A small encoder-decoder audio transcriber, trained from scratch.
Model: 5.42M parameters, decoder width 128, decoder layers 12, decoder norm layernorm.
Training: 5800 steps, batches of 128.
Data: 39062 training examples, 19.0 epochs.
Rows from block 7 of the audio encoder of a small encoder-decoder audio transcriber, named by matrix and row number. Rows with one number belong to one channel. Each number is 200 + 30 x the weight over its row's rms, rounded and kept within 0 to 999. All counts start at 0.
Before each channel's rows are labels from the 100 clips, of 14976, where the channel reaches its highest value: "responds to" is what is common among them. Only what is clearly more common there than usual is listed. The data: babble in 24 made-up languages, each with its own sounds, syllables and stress or tones, from a formant synthesiser.
# convs0: first width-5 conv, stride 2 (encoder.blocks.7.convs.0.weight, 208x144x5, each kernel summed), inputs 72-143
# convs1: second width-5 conv (encoder.blocks.7.convs.1.weight, 208x208x5, transposed, each kernel summed), outputs 104-207

responds to: /ts/
convs0.140,191,197,202,191,140,211,191,188,219,224,252,176,238,175,191,173,205,196,165,147,218,188,211,202,196,131,223,143,180,193,233,177,201,187,185,183,191,196,206,227,78,225,191,259,186,186,178,140,175,213,226,135,150,161,210,197,204,229,185,237,150,183,230,200,177,167,189,172,216,202,227,154
convs1.140,180,260,197,220,237,201,238,181,210,214,179,215,236,177,207,168,238,175,179,208,194,237,182,202,175,192,166,231,211,222,195,157,250,210,207,199,185,215,184,198,169,244,193,233,204,249,197,170,176,194,220,262,168,184,205,207,171,215,197,259,192,201,183,250,191,174,186,243,234,150,199,216,209,135,163,165,231,162,232,208,165,144,238,194,202,259,226,234,191,225,215,226,223,131,227,223,179,164,209,182,176,220,233,255

responds to: /ə/; /x/; /u/
convs0.134,189,235,227,180,181,217,228,187,198,216,208,127,181,295,198,244,163,240,233,188,184,206,190,221,157,212,221,183,147,227,222,165,223,206,239,186,242,178,237,197,201,180,184,250,141,208,175,193,173,187,158,183,157,184,197,234,209,193,97,169,213,199,160,215,187,188,197,165,200,160,190,150
convs1.134,165,217,235,230,178,204,207,155,163,173,221,157,164,179,127,220,217,207,218,216,209,166,219,226,164,238,178,188,214,197,226,203,163,183,208,229,205,191,184,214,173,129,236,215,263,180,201,220,245,247,178,200,179,168,176,208,197,215,185,195,241,183,172,189,170,149,165,135,144,162,190,207,207,212,248,214,230,173,168,219,207,213,155,187,207,213,182,176,195,183,209,171,144,203,170,143,206,164,258,221,224,163,196,167

responds to: /h/; /aʊ/; prosody: stress on first syllables; /ɑ̃/
convs0.183,186,199,214,232,195,165,210,221,203,244,233,151,184,214,201,225,155,151,202,196,225,265,176,148,178,175,179,193,216,173,217,216,206,205,219,184,171,176,188,191,179,195,208,238,189,174,231,159,197,202,215,210,182,175,228,205,214,165,120,129,170,188,158,196,164,204,204,202,245,252,134,217
convs1.183,190,219,172,194,187,155,199,198,199,244,210,191,232,165,232,188,255,233,208,192,164,189,231,171,259,228,245,170,177,215,212,178,168,214,174,247,208,255,210,163,214,251,231,195,225,241,214,187,174,181,214,223,211,220,236,280,149,222,234,193,195,195,220,201,212,184,180,141,243,181,199,189,206,189,242,239,181,208,237,216,239,183,216,187,246,176,168,164,201,218,164,247,168,207,193,229,140,234,174,167,206,241,216,182

responds to: /h/
convs0.55,236,182,160,214,202,166,223,207,215,205,206,206,168,170,167,240,196,177,180,211,183,193,197,246,190,160,245,187,218,188,236,221,121,227,229,268,168,174,268,216,137,153,144,247,161,176,189,163,202,190,193,207,205,255,198,151,223,184,172,170,155,201,173,222,231,185,179,226,217,178,188,223
convs1.55,209,217,261,190,180,193,183,202,180,241,206,187,208,187,203,178,230,257,220,223,138,188,231,201,117,259,218,202,208,242,187,160,200,163,207,209,191,186,204,208,195,187,179,189,163,232,217,193,186,153,222,202,192,215,242,193,193,203,238,171,163,177,210,204,168,183,186,237,144,169,238,245,165,176,300,189,195,204,212,217,179,180,186,197,166,209,226,171,151,196,190,256,222,230,195,224,235,249,200,220,176,222,184,202

responds to: /k/; prosody: stress on last syllables; /t/
convs0.152,181,217,187,191,164,202,215,158,184,198,208,245,175,172,222,119,136,236,182,238,200,179,214,217,199,198,183,154,205,179,220,152,176,177,231,210,187,171,177,178,159,190,230,152,176,152,168,219,202,205,234,176,204,221,180,171,229,199,203,232,172,273,153,187,193,165,185,168,202,235,171,193
convs1.152,145,187,235,188,176,193,165,221,219,179,214,197,178,191,254,180,191,191,205,165,146,169,194,206,192,266,142,204,206,240,130,156,178,194,173,227,235,203,237,196,178,227,237,167,116,181,226,193,176,200,207,223,141,163,187,162,185,201,216,214,154,211,203,189,252,175,192,192,179,256,176,196,246,176,213,133,196,178,241,215,207,228,248,236,214,197,190,151,192,264,203,183,192,151,189,239,156,250,227,243,171,244,174,183

responds to: /e/; /ʒ/
convs0.2,161,198,200,178,192,189,186,202,233,234,220,198,191,242,181,212,250,170,179,192,170,227,174,218,201,184,180,192,177,229,228,232,177,223,190,220,217,226,210,197,233,199,193,199,200,217,214,176,123,188,158,195,199,217,142,204,182,213,208,197,236,180,187,204,172,122,175,233,202,134,189,157
convs1.2,211,196,163,235,196,179,208,246,231,210,274,158,213,242,177,223,200,234,215,196,230,176,83,187,218,196,159,242,211,231,146,139,169,247,165,214,192,234,198,235,273,211,221,215,217,157,218,234,193,182,211,212,209,222,191,228,176,173,197,186,235,253,160,222,188,191,198,150,213,222,219,201,275,190,193,161,212,171,210,181,121,237,224,207,214,223,159,223,176,227,204,202,147,169,198,212,210,177,211,177,218,209,168,231

responds to: /e/
convs0.11,254,160,181,178,198,216,178,142,246,166,222,179,188,167,217,196,209,213,160,217,152,149,173,220,208,192,209,213,179,221,181,183,215,235,230,190,193,202,142,155,205,202,245,198,203,204,182,219,211,200,177,187,180,280,196,216,208,199,232,235,217,169,186,214,190,173,226,179,167,189,166,201
convs1.11,158,116,188,181,193,207,197,226,231,184,176,192,207,226,220,179,174,188,193,206,186,208,168,211,185,197,132,232,203,203,151,187,204,172,212,215,231,208,171,201,192,214,206,210,162,139,236,220,158,195,313,234,195,109,175,180,213,200,225,214,202,181,152,171,191,162,165,195,149,238,207,78,225,174,145,155,219,228,192,187,223,206,175,203,162,202,208,159,169,185,206,210,203,205,164,190,235,224,194,234,211,186,184,187

responds to: /h/; /r/
convs0.40,246,254,180,174,163,180,176,232,185,178,160,220,181,175,166,164,189,183,194,168,195,234,178,161,203,239,216,107,167,174,190,221,196,152,176,191,187,218,206,172,168,166,210,198,206,224,181,196,171,275,157,194,183,220,221,178,205,187,205,213,116,191,199,205,194,196,187,183,183,132,194,172
convs1.40,183,237,214,205,217,205,170,195,208,180,184,223,239,251,235,209,233,208,207,142,202,205,228,161,190,240,214,184,155,188,179,256,192,150,175,194,219,208,190,208,219,218,142,206,179,185,251,212,182,209,257,180,146,187,204,233,179,146,159,186,224,216,217,203,224,143,199,200,217,186,184,203,188,217,175,161,174,254,196,240,145,198,299,223,163,224,184,161,208,244,248,237,204,178,167,190,175,264,208,245,178,256,228,179

responds to: /f/; prosody: stress on last syllables
convs0.178,224,179,194,216,209,232,260,241,236,200,140,265,209,197,195,193,137,202,218,210,252,167,234,172,190,203,170,160,194,223,212,197,209,247,197,201,187,194,183,218,207,138,219,204,161,212,227,220,151,184,162,191,173,197,188,195,200,206,190,136,180,215,224,176,235,149,160,194,232,205,224,137
convs1.178,196,158,227,205,196,198,175,214,203,235,208,225,155,234,219,144,186,218,158,213,211,222,243,243,128,177,241,176,174,191,216,212,196,245,169,179,162,184,182,265,142,218,196,181,226,185,190,201,229,181,187,225,191,181,210,205,187,181,231,243,210,176,171,166,173,222,219,259,185,208,172,189,232,213,198,195,214,165,187,178,218,227,120,200,170,160,205,171,206,159,218,293,227,129,231,193,237,180,186,152,130,212,210,224

responds to: /ə/; /dʒ/; /ø/
convs0.69,206,201,209,198,212,194,218,218,184,146,234,275,179,203,186,250,200,196,173,179,201,185,189,192,163,203,225,162,209,163,246,181,197,186,218,204,233,202,217,164,220,153,168,168,200,156,175,149,192,227,205,191,192,198,175,189,219,209,171,170,164,242,210,178,228,197,199,201,171,170,149,247
convs1.69,186,204,216,229,232,206,197,190,181,230,171,162,189,198,175,212,253,190,181,188,175,230,236,243,178,212,209,213,234,175,191,207,282,229,230,162,217,238,169,204,150,157,171,177,169,225,251,191,163,270,222,198,153,207,228,217,179,183,265,243,155,153,185,210,187,247,168,262,194,172,215,192,166,224,258,291,222,165,191,155,190,229,177,212,185,241,208,176,220,210,184,201,206,230,217,227,197,200,190,190,201,166,199,207

responds to: /p˭/
convs0.132,170,231,160,193,199,186,167,192,155,227,210,203,237,210,216,170,241,158,230,216,223,198,229,171,207,168,178,142,175,211,207,195,183,90,186,197,215,190,224,204,200,160,193,251,190,176,164,200,195,262,223,181,194,168,212,174,153,228,163,213,169,232,221,190,172,187,229,147,204,163,176,217
convs1.132,213,193,161,209,217,195,270,200,212,185,198,147,212,224,193,194,288,221,244,214,174,201,220,185,196,180,249,246,195,172,162,218,190,213,173,173,227,190,213,180,196,183,163,228,231,194,202,186,156,198,187,234,182,159,169,262,166,223,209,192,251,195,216,244,221,199,190,238,236,213,178,221,204,204,189,242,176,227,138,238,191,206,232,170,212,225,186,261,234,233,221,179,195,268,126,168,225,201,220,215,200,222,190,228

responds to: /k/; prosody: stress on last syllables; /e/
convs0.12,230,226,249,165,213,202,186,182,177,217,203,198,210,184,208,241,172,199,187,232,171,239,232,191,193,190,217,175,182,195,221,181,241,193,236,154,203,204,220,209,236,174,150,140,130,184,165,177,156,192,180,215,210,172,224,169,203,214,268,228,213,257,213,218,247,224,190,240,254,197,187,198
convs1.12,226,226,187,228,247,237,138,181,194,193,175,176,151,247,225,279,212,205,207,176,167,256,205,217,220,168,206,199,230,204,181,166,244,200,202,163,225,225,242,197,177,152,208,206,188,174,211,196,216,238,229,224,216,169,221,165,244,240,214,206,153,285,200,211,200,153,162,184,205,194,184,184,199,168,211,199,180,152,217,197,128,225,197,212,243,183,210,172,192,227,177,186,225,197,138,198,237,222,165,189,179,174,221,200

responds to: /k/; prosody: stress on last syllables; /u/; /oʊ/
convs0.170,204,181,170,225,222,172,213,129,200,216,217,206,178,198,183,222,207,214,272,217,147,138,185,122,198,225,162,189,209,188,147,218,159,179,186,197,218,223,201,243,224,211,210,185,201,191,220,197,176,187,210,198,205,187,168,209,184,166,163,234,187,163,227,148,235,211,213,215,217,206,156,202
convs1.170,219,187,184,151,107,223,175,224,234,182,195,161,148,179,209,280,146,166,192,232,198,196,160,152,182,170,206,196,207,188,147,152,200,233,163,206,159,220,227,183,198,213,219,175,214,245,214,187,249,170,190,221,227,249,178,160,179,211,235,131,202,195,185,186,199,203,201,176,261,188,178,239,202,222,162,162,203,194,250,158,182,246,207,231,220,200,198,233,195,218,149,184,189,124,240,229,190,213,243,201,209,233,216,208

responds to: /p˭/
convs0.100,193,157,181,219,237,157,268,212,217,168,203,181,216,155,214,231,231,213,250,182,186,223,166,229,158,196,168,183,182,229,190,242,193,166,127,217,232,164,181,174,189,189,208,195,186,161,251,191,159,206,222,183,219,191,192,149,191,209,189,199,185,217,208,213,175,142,173,219,210,173,188,246
convs1.100,208,214,215,190,151,184,237,200,178,217,239,211,233,178,178,240,252,180,178,203,209,125,221,162,196,141,226,197,159,159,204,208,180,145,184,185,214,262,199,207,151,201,168,174,263,192,197,173,222,194,172,234,219,188,212,200,130,193,206,183,196,215,225,100,245,223,197,176,210,164,182,256,226,203,209,205,205,168,183,146,239,212,202,256,160,209,189,202,200,211,171,214,146,173,241,218,234,235,157,203,138,230,153,193

responds to: /k/; /t/; /e/
convs0.43,215,216,191,181,219,171,237,183,211,223,190,206,171,151,191,208,188,179,198,199,181,222,162,196,240,202,158,185,169,195,241,171,167,212,237,175,197,168,167,273,185,192,202,172,203,159,212,217,229,198,251,173,165,267,220,184,204,154,194,235,171,229,199,196,160,168,169,202,216,217,205,252
convs1.43,224,218,150,179,159,149,189,238,203,177,226,205,191,214,207,200,171,181,163,187,185,171,186,238,215,224,215,169,206,222,184,167,189,201,246,210,213,191,247,210,153,263,204,221,206,228,253,202,205,194,198,236,261,242,272,190,155,164,220,196,203,168,220,197,269,187,205,124,221,223,234,208,261,222,250,194,163,158,218,193,218,211,281,187,261,220,184,232,240,206,218,248,219,201,185,219,202,232,202,145,168,230,173,224

responds to: /k/; /ɹ/; /e/
convs0.27,197,223,214,199,215,232,174,208,173,201,227,230,190,210,237,185,180,167,242,215,187,158,152,233,185,181,211,181,195,181,262,172,184,139,222,209,229,190,186,166,186,152,172,214,156,155,192,160,181,205,162,232,205,150,242,211,160,184,230,214,192,199,202,187,176,253,173,218,199,175,192,179
convs1.27,260,145,196,239,169,216,234,240,196,212,196,163,168,234,214,252,186,240,260,230,218,200,292,202,194,214,272,184,214,168,185,214,276,193,165,154,227,201,215,177,190,183,152,179,248,197,232,203,166,159,227,204,220,200,252,227,236,186,225,164,150,202,200,197,247,242,186,241,220,139,201,191,118,196,214,178,95,220,167,178,185,247,224,195,225,219,174,193,184,181,194,170,224,239,157,200,206,211,219,192,203,180,181,202

responds to: /q/
convs0.5,211,189,206,219,218,230,244,257,264,215,206,222,214,177,202,261,231,203,191,172,250,205,160,195,236,183,99,201,158,181,186,199,208,203,192,213,184,245,213,175,225,208,201,147,200,160,253,187,221,152,236,207,237,167,248,232,193,215,206,241,190,187,180,195,167,189,216,234,231,235,146,188
convs1.5,188,204,237,173,161,194,205,249,192,245,209,213,212,158,229,193,204,223,191,215,231,168,219,287,213,214,203,228,230,193,166,223,198,257,209,259,156,240,267,252,176,263,195,217,182,213,211,194,229,189,185,170,207,188,235,173,273,220,189,160,224,171,184,137,163,170,194,167,251,213,222,166,234,191,185,177,217,207,195,200,176,212,218,167,186,164,167,219,151,191,161,278,198,258,251,236,156,197,130,185,176,231,218,190

responds to: /h/
convs0.57,192,189,222,208,151,241,177,207,184,182,226,169,196,181,206,203,199,161,200,215,205,221,211,186,175,152,257,198,226,157,195,233,242,190,175,153,216,228,246,203,164,176,171,208,220,233,164,173,169,188,221,181,145,218,213,193,202,159,174,192,242,193,222,175,191,128,237,164,200,127,207,217
convs1.57,119,214,223,239,260,134,228,135,220,254,195,173,199,170,186,169,159,185,195,246,136,160,157,216,151,234,184,139,223,203,239,218,222,166,195,241,230,201,152,212,212,185,252,207,187,190,261,206,180,200,224,233,157,230,196,139,219,187,188,238,253,198,255,217,232,191,224,231,234,176,151,186,171,174,181,193,194,213,185,148,226,234,218,179,164,192,168,161,147,196,186,199,179,151,128,176,187,187,168,198,165,190,183,235

responds to: /q/; /ɑ̃/
convs0.60,168,187,228,251,170,216,157,191,201,175,178,188,249,217,167,234,234,178,184,171,222,177,217,216,180,237,236,197,225,146,253,195,210,209,166,209,220,243,186,205,204,212,226,216,198,240,167,188,196,181,192,168,173,214,145,200,278,193,195,162,211,217,236,206,173,186,138,200,181,128,170,187
convs1.60,139,192,212,211,170,196,171,198,242,158,166,235,222,135,165,247,228,205,225,223,223,204,177,210,146,230,191,175,237,197,226,202,186,199,146,216,197,227,225,237,172,167,254,192,181,171,256,220,196,212,203,262,172,249,167,155,142,203,207,256,179,177,228,188,223,193,205,213,204,165,215,187,180,219,217,216,192,169,176,143,186,211,248,186,205,216,217,171,191,177,185,171,176,144,134,216,212,211,243,215,183,182,123,207

responds to: /ts/; /t/
convs0.126,175,206,194,189,158,193,235,254,179,200,160,167,196,207,190,158,241,170,157,264,182,242,230,198,236,170,195,177,212,248,176,172,230,198,209,172,145,221,169,203,221,193,215,183,205,182,244,177,187,234,229,182,160,207,136,197,178,176,226,137,185,193,220,200,179,198,191,226,229,244,186,244
convs1.126,141,225,219,222,180,202,206,225,205,183,244,256,230,182,251,210,196,265,218,161,196,190,160,169,182,181,263,165,178,209,221,212,195,192,169,210,173,218,235,195,240,234,192,153,210,179,207,204,164,164,211,199,241,223,230,211,291,180,207,169,207,205,207,214,196,163,175,184,173,215,175,243,235,176,222,209,183,209,158,201,223,176,222,186,172,149,246,201,201,223,208,188,233,178,212,192,170,188,202,219,193,177,234,198

responds to: /ts/; /r/
convs0.20,214,202,216,183,198,138,162,237,167,197,97,263,200,187,121,238,274,204,171,194,243,172,204,216,212,174,177,177,176,187,224,230,221,180,206,210,156,196,195,193,152,216,145,191,217,154,211,193,205,189,155,181,230,183,183,202,162,189,214,173,170,234,215,188,182,202,196,141,225,186,192,174
convs1.20,183,258,216,183,213,199,200,196,191,250,212,203,249,202,187,179,243,251,205,222,189,159,200,210,164,235,197,208,176,190,208,248,184,217,185,190,153,233,234,251,189,193,187,204,157,176,207,185,185,229,210,190,225,219,179,182,284,124,154,243,241,207,240,158,203,244,174,233,196,191,234,249,185,194,233,162,181,163,202,168,192,151,193,189,149,193,186,211,221,217,215,193,293,190,242,220,188,242,227,271,130,190,187,207

responds to: /e/; /ɪ/; /aɪ/
convs0.131,207,201,192,234,181,193,217,182,194,174,166,226,191,221,143,242,203,165,190,206,235,213,229,194,148,235,175,187,169,173,197,195,179,175,284,186,199,184,156,181,216,190,164,143,192,164,147,159,193,225,180,211,248,244,146,183,200,207,207,150,251,233,213,238,171,189,158,229,211,193,197,162
convs1.131,242,209,232,236,185,185,227,210,195,153,201,194,194,272,190,271,194,199,139,188,164,196,202,201,177,232,179,188,154,217,138,232,206,208,153,206,230,209,177,216,153,187,201,220,188,179,202,213,196,248,226,232,224,200,244,207,219,209,227,231,186,198,159,225,175,196,199,230,182,227,250,174,161,197,177,199,180,225,149,172,161,177,222,230,228,196,215,206,222,161,264,194,159,191,169,265,202,193,198,229,184,232,221,175

responds to: /ə/; /p˭/; clipping
convs0.23,205,203,170,171,204,253,202,229,181,220,165,220,231,231,207,274,238,153,198,172,241,179,191,132,194,158,183,206,145,203,178,180,199,165,123,187,220,182,176,208,253,202,218,191,203,225,200,194,223,133,189,209,208,139,209,226,172,237,187,215,249,224,256,164,171,241,170,185,191,182,284,182
convs1.23,181,170,212,186,176,213,202,209,211,179,177,220,182,163,186,207,204,200,249,237,204,229,156,284,198,153,198,222,159,213,166,244,196,280,223,220,183,234,229,172,162,245,175,211,115,185,194,189,197,209,186,227,211,174,209,207,220,225,183,226,224,236,172,191,177,249,148,239,208,213,179,285,228,293,234,185,216,138,216,159,188,180,210,213,205,166,185,180,179,206,139,187,195,199,216,225,177,199,220,155,227,201,222,214

responds to: /ə/; /u/; /j/
convs0.25,181,198,233,203,219,166,191,130,212,194,247,187,180,212,233,205,186,229,200,193,218,189,197,220,226,160,244,207,158,215,213,154,233,247,262,181,176,176,143,211,213,233,194,209,191,192,178,198,191,197,216,218,194,191,146,204,184,199,176,250,169,199,215,190,132,201,206,249,194,230,205,158
convs1.25,222,243,146,175,166,193,172,198,253,193,215,161,220,206,157,163,210,219,148,146,185,154,175,209,233,170,152,172,155,216,206,183,160,221,233,238,217,204,177,220,234,217,247,237,167,230,182,218,204,242,198,189,245,236,179,203,204,197,206,256,210,221,207,197,188,158,233,155,202,229,238,210,237,210,192,147,244,155,230,188,189,216,227,211,245,195,178,193,263,160,202,198,235,193,175,208,198,180,172,189,195,203,258,144

responds to: /ɹ/; /ɪ/
convs0.39,218,239,226,196,188,202,178,178,230,238,164,258,193,164,180,197,186,169,223,208,216,149,230,204,207,222,219,173,205,198,211,260,231,182,239,184,210,238,174,233,187,211,162,257,156,200,172,172,212,175,213,191,216,227,161,221,194,289,208,239,199,184,206,183,122,205,164,236,186,244,223,178
convs1.39,240,209,200,247,220,276,161,228,202,160,210,231,189,272,190,206,242,228,190,152,191,229,177,246,176,170,227,217,181,203,163,218,238,183,207,157,244,211,196,220,214,210,197,226,201,228,206,239,239,192,191,246,247,209,205,220,215,180,226,186,219,237,179,191,246,163,221,228,184,202,178,173,208,202,230,205,227,162,159,194,194,197,220,202,248,299,165,224,207,190,215,257,251,236,188,163,198,229,246,188,209,239,206,206

responds to: /ɹ/; /ɔɪ/; /l/
convs0.191,188,211,211,200,156,177,193,231,202,225,163,247,198,184,149,246,180,152,194,216,213,192,254,173,191,198,208,199,202,186,159,265,238,237,195,149,208,217,216,199,170,214,222,225,161,185,168,189,232,180,215,140,191,172,190,211,207,159,225,204,82,202,235,204,278,151,160,180,156,235,199,222
convs1.191,148,201,227,225,267,195,178,233,193,144,187,219,195,219,209,202,194,147,195,186,219,292,241,268,199,166,185,242,236,193,182,217,271,190,177,195,196,165,242,198,177,176,246,251,190,258,174,206,222,225,202,201,182,191,226,211,199,208,171,179,256,196,221,213,239,178,225,225,217,175,200,204,197,203,235,253,184,220,199,220,234,227,205,162,228,197,217,183,177,219,190,178,201,207,181,150,177,212,245,232,213,237,183,206

responds to: /ɛ/
convs0.149,180,192,206,222,210,217,227,232,230,199,207,151,147,227,189,187,193,159,179,208,186,141,207,202,161,187,158,255,134,214,195,205,209,173,148,236,243,201,249,167,173,202,204,241,121,185,200,216,121,223,184,226,184,124,209,190,215,258,186,191,241,196,192,238,166,238,165,148,215,165,156,201
convs1.149,215,206,179,244,235,206,196,160,196,201,204,169,158,171,214,209,216,183,226,218,167,202,213,257,126,239,241,215,190,198,182,238,199,192,194,201,235,159,183,207,181,177,189,174,260,151,202,235,219,225,162,210,128,155,177,189,180,253,221,242,233,213,225,221,177,218,172,197,232,130,184,154,177,188,213,244,190,211,185,172,224,247,207,186,204,183,173,207,175,237,262,168,229,154,154,120,205,225,229,176,193,166,156,212

responds to: /f/; /v/; /i/
convs0.164,196,231,182,166,189,206,158,200,191,190,209,214,190,181,220,178,185,194,198,197,172,177,188,161,170,160,248,127,177,214,197,225,210,214,236,184,212,142,236,221,233,235,225,195,186,198,149,183,187,208,181,183,200,129,167,254,170,190,171,143,191,246,239,195,185,205,202,211,174,183,227,159
convs1.164,187,250,182,208,208,168,220,199,193,180,175,248,162,181,247,184,248,220,203,181,185,214,193,176,143,128,195,229,225,192,207,197,194,195,196,160,194,179,173,246,258,174,185,233,224,194,186,168,216,253,217,205,159,207,211,233,224,172,185,213,232,225,172,238,172,165,215,253,168,241,250,236,196,253,180,196,214,177,217,235,158,254,214,198,212,230,230,180,166,255,226,239,161,202,189,174,174,198,231,161,214,170,210,216

responds to: /q/
convs0.53,194,192,191,209,204,169,221,189,242,285,211,135,179,131,193,182,187,214,222,205,205,197,234,163,255,213,202,183,241,251,251,213,166,126,196,217,211,203,128,163,205,163,218,199,151,208,206,178,169,178,181,242,229,165,163,225,230,193,178,139,161,203,218,220,187,164,119,244,263,186,164,136
convs1.53,207,194,273,266,194,200,207,244,177,202,168,272,190,204,174,133,173,165,204,176,198,140,213,194,226,202,180,222,150,223,207,221,185,289,201,223,248,187,238,185,190,201,244,199,173,224,219,228,239,190,210,201,203,170,208,165,179,209,205,242,171,186,178,191,230,213,204,224,190,186,219,204,254,186,202,172,202,219,201,255,201,183,210,234,164,175,221,237,213,197,230,239,225,145,229,281,205,172,175,170,177,176,213,176

responds to: /q/; /ɑ̃/
convs0.124,204,196,158,206,196,216,218,207,176,177,250,182,157,226,183,242,229,261,151,211,174,183,204,221,208,210,145,205,202,171,192,195,209,241,193,236,189,235,223,154,156,194,191,181,202,158,215,179,168,119,188,240,229,178,215,195,187,206,178,215,213,225,202,207,235,230,208,239,217,185,224,224
convs1.124,269,209,124,156,209,168,226,181,173,242,157,171,215,129,226,199,193,221,264,203,203,158,194,159,223,216,235,161,138,181,203,205,195,152,231,198,135,179,215,147,182,210,238,217,216,192,228,221,208,241,179,190,222,213,221,188,194,177,183,163,207,163,181,158,225,214,249,172,186,193,212,233,249,181,223,253,223,223,190,175,227,159,166,178,189,157,197,198,149,161,140,171,167,166,212,214,170,249,184,210,232,187,181,187

responds to: /ts/
convs0.30,213,157,166,185,162,184,213,180,153,189,165,209,209,199,221,220,247,186,184,211,163,207,191,185,174,201,209,178,236,216,212,186,231,170,253,185,246,207,149,170,182,158,200,190,104,194,214,239,210,225,153,225,189,191,211,275,163,247,190,163,217,209,174,228,177,247,180,181,235,214,200,140
convs1.30,172,164,223,141,238,208,197,204,186,182,205,226,186,242,215,251,206,208,217,206,233,230,219,193,134,192,206,218,199,164,200,151,216,228,174,192,237,194,255,216,169,210,168,193,246,172,183,259,229,184,232,205,189,170,229,203,176,216,209,203,228,202,184,188,240,195,185,226,183,218,211,230,242,230,221,241,215,199,167,246,161,257,226,253,240,219,230,211,221,245,183,112,176,224,156,199,246,203,255,220,207,178,233,174

responds to: /ə/; /eɪ/; /j/
convs0.9,183,226,212,224,195,183,239,220,202,202,170,136,197,272,194,241,211,199,176,150,169,190,193,176,152,167,182,238,150,200,240,162,192,146,218,185,172,201,175,191,194,187,227,210,184,194,201,205,143,234,227,179,153,232,238,209,197,188,140,112,199,161,211,166,199,235,195,142,181,144,199,175
convs1.9,192,197,237,197,205,229,183,206,184,188,223,153,173,159,166,241,258,213,217,219,166,180,213,206,186,222,172,232,260,180,213,211,221,173,205,168,233,282,225,202,202,204,205,186,227,232,193,208,198,227,202,194,169,190,193,308,210,218,240,217,232,213,184,244,175,182,166,188,224,154,185,195,161,199,214,215,186,243,195,245,197,182,204,178,178,234,214,187,204,211,233,219,172,244,184,143,162,190,213,180,191,206,245,194

responds to: /ɹ/
convs0.1,200,180,195,179,223,182,173,202,146,197,169,151,193,229,179,220,158,175,177,141,263,176,199,209,247,183,174,201,234,187,181,238,167,215,161,194,210,198,195,182,212,251,216,131,274,179,234,169,184,194,221,244,209,210,220,178,182,235,249,173,195,193,159,147,254,242,204,198,217,241,260,165
convs1.1,212,250,183,162,240,197,245,158,195,208,219,245,173,192,193,171,185,207,210,182,221,211,223,188,201,144,211,201,175,148,204,231,244,207,211,170,152,174,227,200,201,228,163,147,194,242,160,182,218,213,215,173,244,200,218,201,223,232,182,216,226,183,233,157,190,207,219,160,180,151,203,228,235,268,200,248,214,219,170,213,282,181,213,146,258,177,170,205,222,167,205,185,191,257,188,183,198,175,192,208,200,191,175,170

responds to: /ə/; /g/
convs0.67,244,182,267,195,200,162,170,223,208,189,227,224,220,216,189,260,228,186,253,189,201,191,111,208,227,208,206,221,173,171,204,222,181,255,169,214,239,163,167,178,203,127,198,219,177,206,162,173,196,224,140,144,218,146,230,195,183,155,177,214,182,211,202,205,196,214,193,178,265,196,241,135
convs1.67,214,217,214,171,158,192,178,215,210,171,226,178,247,213,176,236,205,244,171,171,157,191,144,296,220,211,178,251,177,198,225,195,219,196,217,168,212,228,209,183,199,176,172,220,195,182,189,123,161,210,224,163,170,200,180,178,238,184,170,189,181,188,152,224,213,187,165,234,194,185,239,193,192,201,269,203,180,157,204,217,171,202,203,234,205,241,161,156,223,214,235,210,245,275,196,156,163,213,226,196,224,199,211,178

responds to: /ɹ/; /u/
convs0.38,178,167,163,186,207,170,174,178,170,184,186,234,185,193,186,199,178,204,186,223,221,255,234,206,190,197,187,179,123,200,207,177,221,206,182,213,223,184,261,213,186,244,179,267,214,190,237,212,232,263,192,187,159,238,186,237,239,173,178,235,209,184,212,267,213,193,201,142,212,262,162,231
convs1.38,175,202,215,202,198,192,198,133,189,162,228,187,159,219,219,259,283,226,185,212,195,162,258,144,99,198,164,225,196,207,145,186,204,114,216,201,199,199,208,233,135,178,226,245,207,187,167,212,212,258,161,216,204,168,186,203,159,222,202,182,254,204,245,210,180,149,218,181,193,198,217,200,203,212,203,159,205,150,182,198,155,193,173,185,170,259,153,208,190,198,171,192,166,202,144,134,180,244,221,229,197,187,202,188